config = dict(
    dataset='rendered scenes of coloured solids on a plain floor',
    crop_scale_min=1,
    rotation_deg=10,
    hidden_act='relu',
    parallel_block=False,
    inner_norm=False,
    depths=[3, 6, 6],
    widths=[64, 128, 256],
    init='kaiming_normal',
    optimizer='adamw',
    beta1=0.8,
    epochs=23.5,
    weight_decay=0.04,
)
Rows from block 2 of a small multi-label image tagger, named by matrix and row number. Rows with one number belong to one neuron. Each number is 128 + 32 x the weight over its row's rms, rounded and kept within 0 to 255. All counts start at 0. After the name is the row's rms in percent of the matrix's.
After each neuron's rows are labels from the 100 images, of 14848, where the neuron reaches its highest value: "top examples" is what is common among them; "colour at peak" is the nearest of a few named colours to the mean colour under the peak. Only what is clearly more common there than usual is listed. The data: rendered scenes of coloured solids on a plain floor. In brackets: how many of the 100, against the usual share in percent.
# fc1: MLP up (model.blocks.2.mlp.fc1.weight, 128x64), inputs 0-63
# fc2: MLP down (model.blocks.2.mlp.fc2.weight, 64x128, transposed), outputs 0-63

fc1.125 101 [111 156 181  99 108 164  76 125 121 148 128 109 180 202 179 154 150  89 105 113 121 153 124 100 103  78 101 140 153 127 117  77 143  95 190 176 138 139 185 121 116 127 166 161 108 136 122  97 103 119 134 152 107 157 139  75 123 215 169  94 134  91 128 137]
fc2.125 086 [110 154  72 149 115 100 137  80 152 144 117  97 131  68 152  70 113 145 122 169  70 153 140 174 136 122 137 113 126 130 127 125  86 183 110 125 101 177 130 146 107 112 124 170 126 131  92 144 151 121 140 176 128  60  78 214 175 152 185 110  85 154 144 124]
top examples: teal object (50 vs 22.2)
colour at peak: cyan (40 vs 0.4)

fc1.110 110 [177  98 175  96 156  98 171 125 164 153 179 162 148 168 177 132 115 124 115 123 148 122 124  98 158  71 170 115 120  16 109  82 133  93 160  99 167  99 149  71 120 179 136 134  87 137 116 172 138 133 161 128 183 143 139 135 127 144 105 113 133 131  96 135]
fc2.110 119 [109  83 147 125 171 121  90 127 116 144 163  83 110 159 138  78 125 164 110 164 221 159 129 123  95 149 140 111 123 133 108  71 159 124 159 167 103 126 132 125 133 140 168 173 115 149 169 162 174 154 160  73 158 133  76  80 123 182  97  88 178 110 116 159]
top examples: white object (77 vs 22.4); its colour: white (35 vs 8.2)
colour at peak: pink (39 vs 17.4); white (26 vs 2.9)

fc1.17 105 [159  99 112 122 124 112 131 129  91  96  97 119 152 105 132 119  68 157  65 149 148 126  68 151 120 165 121 126 136  99 149 141  86 144  93 100 127  84  51 151 116 103 124 135 129 174  85 130 152  52 130 177 111  99 150 120 153  94 156 159  65 135  45 141]
fc2.17 098 [ 63 157 170 168 136 128  80 145 163 102 188 188 117 149  70 152 101  41 146  75 147 138 146 139  84 130  68 112 115 129 133 124 173 172  94 137 100 178 123 138 114 197 145 181 144 126 146 143 134 104 140 109 140 126 118 117 138 120 130 112 129 132 122  74]
top examples: teal object (49 vs 22.2); count: five (46 vs 20.3)
colour at peak: brown (44 vs 9.8)

fc1.65 091 [108  74 158 128 142 141 133 119 118  81 140  86 134 108 213  91 153 158 124  89 121 163  99 105 169 120 118 183 188 178  90 149 107 142 204 133 132 136 115 107 160 126 121 154 202 138 123 153 156  90 155 105 110 188 123  89 122 113 155 162 150 130 162  93]
fc2.65 086 [115 150 113  85 157 113  74 125 134 104 119 162 117 126 148 138  46 121 139 158 159  49  86  98 143 162 161  48 122  95 117 105 142 127 168 179 157 133 165 111 114 170 103 104 105 102 119 181 111 126 126  90 120 126 173  78 151 122 145 140 173  89  89  90]
top examples: red object (68 vs 22.8); its colour: red (34 vs 8.1)
colour at peak: red (50 vs 0.4)

fc1.34 095 [171 187 141 120 105 132 144  98  89 149 132 110 106 118  92 101 157 141 103 153 154 120  87 139 161  89  51 100 101 100 100  59 169  98 173 121  93 112 176 154 126 100  52 123 145 154 127  94 119  96  68 114 170 127  79 161 143 100 152 117 152 166 135 108]
fc2.34 084 [158 141 130  96 104 118 147 160 142 133 141 169  99  96 168 145 141 113  64 133 153 110 116 157 123 156  83 130 174 210 137  85 105  86 139 115 145 131 168 142 128 146 122 175 168  68 105 195 121 113 124 161 120 183 133 195 108 129 129 103 180 156  96 186]
top examples: white object (59 vs 22.4); its colour: white (30 vs 8.2)
colour at peak: brown (32 vs 9.8)

fc1.86 099 [164 136 145  84  79 144 102  94 123 168  80 125 142 119 156  67 104 154 135 112 101 175 108 132 105 165  94 153 134  68 161 163 197 120 155 102 154 102 130 118 128 151 168 135 186  90  63 156 127  96 141 120  81 134 146 138  91 121  99 103 202 146 166 150]
fc2.86 104 [135 128 149 121 100 168 172 180 118 103 140 130 135 151 120 143 110  91 124 122 219  88 146 115 179 108 155 107  91 188 116 142 176 111 158 151 158 119  96 106  99 139 120  71 136 159 113 113 136  95 102  58  96 140 162  97 112 104  48 112 106 133 192 135]
top examples: black object (100 vs 22.2); its colour: black (39 vs 8.6)
colour at peak: black (58 vs 1.9); brown (42 vs 9.8)

fc1.59 077 [123 150 140 138 141 121 152 156 154 106 106 119 114 126 135 147 117 104 174 119 123 121 177 170 174 175 205 100  80 124 113 183  81  88 128  97 140  76 103 146 146 105  63 127 133 176 115 104 111 138 113 152 168  76 124 176 162 107 169 201 135 166  93 166]
fc2.59 081 [147  76 138 142 107 112 133 133 173 114 122  86 151 149 144 113 130  30 153 120 174 115  86 177  71 140 190 137 121  89 134  99 176 146 146 167  93 130 185 157 152 201 118 137 105 121 196 133 130 145 120 141 150 171 145 145 177 142 125 105 112 144 151 100]
top examples: teal object (70 vs 22.2); count: five (41 vs 20.3); its colour: teal (25 vs 8.1)
colour at peak: brown (72 vs 9.8)

fc1.93 101 [116 122 109 154 101 171  51 134 148 116 148 109 121 125 111  83 113 130 135 154 109  68 102 112 139  85 124  93 125 148 134  98 156 126  82 145 127 159 124 130 132 111  46 217 178 128 154 117 104 145  92 208  69 106 120 148 122 144 161 128 135 124 146  61]
fc2.93 110 [175 124 118 122 126 142 131 182 104 104 180 154 189 171 106 170 106 120  67 124 109 167  80 143 185 112 179 130 130 102 136 118  93  98 129 102 128 176 149 113  99  71 162 131 139 135 118 129 127 151 136 106 129 177 120 129  42  78 174 144 128  77 150 174]
top examples: teal object (80 vs 22.2); its colour: teal (26 vs 8.1)
colour at peak: green (35 vs 1.4)

fc1.48 095 [138  99  93 149 101 141 105  99 128 113 138 132 161  95 176 142 100 123  69 155 179 111 122 111 145 168  98 155 106 148 139 163 171 144 124 151 121 109 142 185 127  94  79 177 121 178  96 144 145 107  70  90  78 183 173 168 110 121 115 153 114 194 166  68]
fc2.48 093 [109 118 121 128 101 130 142 167 139 130 157 173  99  80 148 138 152  54 134 129 191 124 162 202  65 125 158  97 126  94 156  95 111 110 117 130  85 162 122 140 141 182 122  71  83 140 112  51 101 107 114 165 122  75 121 150 165 100 144 131 176 138 158 126]
top examples: green object (48 vs 22.8)
colour at peak: green (25 vs 1.4)

fc1.8 109 [149  77 100 138 151 150 114 131 141  78 103 111 134 152 136 168 106 157 109 168 173  74 151 118 117 164 177 118 140 149 215 150  90 134  89  77 169 139 120  94 101 169 121 138 171  93 124 114 117 126 174 113 137 124 125 140 101  70 103 223  97 100 116 133]
fc2.8 110 [102 144 127 115 135 134  89 134 153 175 122 137 158  71 189 105 160 127 126  54  56 157 121  67 118 106 120 130 130 130  96 105 150 183 161 105 140 153 139 184 141 135 152 128 178 121  69 153 128 116  91 135 137 151 156 147 112 186 179  71 166 121 134 171]
top examples: white object (52 vs 22.4)
colour at peak: pink (49 vs 17.4)

fc1.104 101 [133 115 108 202 133 161 119 116 104  92 113  92 111 113 105 169  95 132 123 140 114 100 102 137 109 109 180 130 128  96 161 115 132 101 102  88 153 142 147  74 178 162  43 112 166 146 105 164 182  59 126 167 114 138  89 119  86 159 137 143 181  98 146 185]
fc2.104 088 [128 143 138 119  86  94 133 158 146 131 199 113 126 153 125 130 147 117 118 131 127 100 124 119 122 123 107 102 156 133  87 152 141 183 159 132 163 167 166 143  61  91 160  87 116 171 126 161   8  87 165 134 144 100 181 169 139  61 134 145 109 128 115 105]
top examples: white object (84 vs 22.4); its colour: white (38 vs 8.2)
colour at peak: pink (37 vs 17.4)

fc1.15 121 [127 140 125 120 145 126  72 165 130 140  97 137  81 177  42 168  93 143 148 174 109  73 145  97 170  67 166 158 107 175  99 116 135  85  85 123 146 113 131 146 108 192 137 132 153 116 145 126 164 119 177 118 103 143  93 115 159 149  88 174 160  76 145 137]
fc2.15 143 [181 105 166 156 152 105 133 112 148  82  98 157 102 151  50 141 131  87  98 142 192  94 139 130 109  92 164 165 101 127 125 133 165 148 114 144 131 107  69  75 168 202 165 111 157  73 100 114 108 152 171 123 120 173 168 123 102 114  98 101 139 163 136 157]
top examples: white object (59 vs 22.4); grey object (52 vs 22.7); its colour: grey (25 vs 8.3)
colour at peak: white (47 vs 2.9); pink (46 vs 17.4)

fc1.81 092 [166 159 179 144 155 134 151 169 149 117 143  81 155 120  65 113 120 137  83 113 138 110 165 114  97  69  89 121 111  44 143 138  88  95 162 173 166 187 122  98 150 154 148 133 104 114 110 163 161 133  96 146 104 151  85 123 127 153 105 166 108  44 115 126]
fc2.81 113 [110 155 171 115 143  52 155 102  93 114 115  45 114 157 111  94 149 152 131 139 141 126 119 125 111  94 128 119 150 103  85 106 187 167 144 112  78 165  78  60 150 126 158 175 119 160 160 109 120 120  90 121 171 176 105 144  54 121  90 142 156 109 118 148]
top examples: white object (85 vs 22.4); its colour: white (48 vs 8.2)
colour at peak: white (85 vs 2.9)

fc1.60 089 [113  92 105 138 157 150 179 170  98 137 131 136 108 123 175  82 138 105 171 152 118 121 123 141 110  92  49 162 136 125  74  90 112 142 125  88 150 134 132 145 152 117 164  79 164 119  78  97 172 168 166 117  77  88 105 194 102 151 163 125 167 152 105 188]
fc2.60 088 [125 136 104 163  88 154 149 113 131 168 130 137 110 182  98 115 115 103 123 151 197  94 185 151 102 206 146 135 118  87 102 184 118  64 112 170  85 144 108 114  90  84 127 171 121  98  93 118 127 111 135 110 177 121  93 102 135 121  55 110  98 179 150 129]
top examples: black object (100 vs 22.2); its colour: black (43 vs 8.6)
colour at peak: black (54 vs 1.9)

fc1.27 117 [140 126 121 105  69 107 145 158 124 110 128  90 164 130  95 114 175 195 120 188 152  98 141 101 131 112 136  47 111 146 135 190 150 141 148 142 133 187  88  97 149 140 161 214 147 131 119 133 113 166 112 132 149 177  83 117 109  76 138 155  81 109 104 150]
fc2.27 105 [ 92  72 141 150 131 159 179 132  95 111 118  79 147 160 157  97 174 164 169 174 134 102 109  96 141  95 103 160 160 149 103 176 112 125 152 115 164  73 125 100 160 108  95 179 143 122 163  84 148 125  92 128 112 169 104 117 127  51 144 179 133 101  82 181]
top examples: green object (98 vs 22.8); its colour: green (41 vs 8.4)
colour at peak: green (66 vs 1.4); black (28 vs 1.9)

fc1.22 087 [ 99 138 182  41 150 152 169 137 128  96 167 143 159 136 129 127 137  96 121 126 139 107 170 154 209 161 106 111 122 170  48 150 125 149 142 136  96 113 115 136 167  76 120 131 102 125  69 108 146 158 145 167 152 116 135 102  72 172 168  86 129 156 101 108]
fc2.22 081 [201 162  99 163 131  91 120 183 181 146 150 113 121 141 109  97 155  78 129  90 132 142 136 123 107  94  80 112 111 134 122 186 207  62 140 153 110 164 129 144 113 161 134 129  63 123 146 162 102 151 131 108 127 169 149 159 180 134 127 132 166 136 152  63]
top examples: red object (63 vs 22.8); teal object (57 vs 22.2); its colour: teal (26 vs 8.1); its colour: red (26 vs 8.1)
colour at peak: brown (46 vs 9.8)

fc1.89 108 [202 120 125 131 118 129 116 131  88 155 106 101  85 171 102  86 107 143 168 152 117 105 133  92 128  94 106 139 127 112 114 170 172 144 125  65 114 153 148 125 154 142 165  82 144  40 139 120 146 101 148 117  78 144 146 101 102 152  89 159 237 138 123 140]
fc2.89 130 [123 156 158 128 101 190  84 186 143 138 142 139 110 114 125 142 101 132 104 106 180 105 136 135 178  89  98 104 108 165  91 109 189 131 155 127 162  91  52 116 147 142 150 128 170  72 101 162 112 102 149  93  93 149 149  88  91 166 103 109 158 127 189 184]
top examples: black object (68 vs 22.2); its colour: black (37 vs 8.6)
colour at peak: black (35 vs 1.9); white (34 vs 2.9)

fc1.4 107 [142 100 144 112 143 131 161  66  94 132 113  97 132 121  67 156 128 157 145 126 169 133 160  87  92 209 128 110 108 160 154 163 101  86  89 138  82 124 116 105 107  96 159 177 158 140 140 111 143  97  76 158 193 182 140 141  99 122 149 164 153 116 101 201]
fc2.4 095 [138  93 129 163 135 143 136 187 124 144  83 110 150 130 146 124 155 187 134  93 106 136 127  96 120 130  86 137 114 111 148 128  98 180 117  81 148 192 126  95 211 147 122 166 179  74  61 151 127 164  78 102 127  89 119  98 134  75 138 138 124  61 107 129]
top examples: red object (68 vs 22.8); count: five (42 vs 20.3); its colour: red (25 vs 8.1)
colour at peak: brown (51 vs 9.8)

fc1.72 103 [119  99 172 139 152 109 139 180 128  99 124  93  82 119  84 105  52 201 121 120 129  83 159  93 156 101 131 132 145 141 109 164 148 153 137 127  75 168 144 116 135 103 120  61 173 116  96 125 176  64 154 136  89 153 169 102 128 111  75 166 128 108  91 157]
fc2.72 115 [161  73 134  85 114 133 131 134  30  84 134 166 158 160 135 171  86 120 133 155 113 114 134  58 116  93 167 195 132 106 174  98 140 135 124 143 134 104 115  85 125 127 124 153 164  97 155 147 114  74 139 157  94 182 132 111  91 160  97 127 156  83  93 106]
top examples: teal object (45 vs 22.2); dome (42 vs 11.6); sphere (41 vs 11.7); largest object: sphere (27 vs 5.1)
colour at peak: white (70 vs 2.9)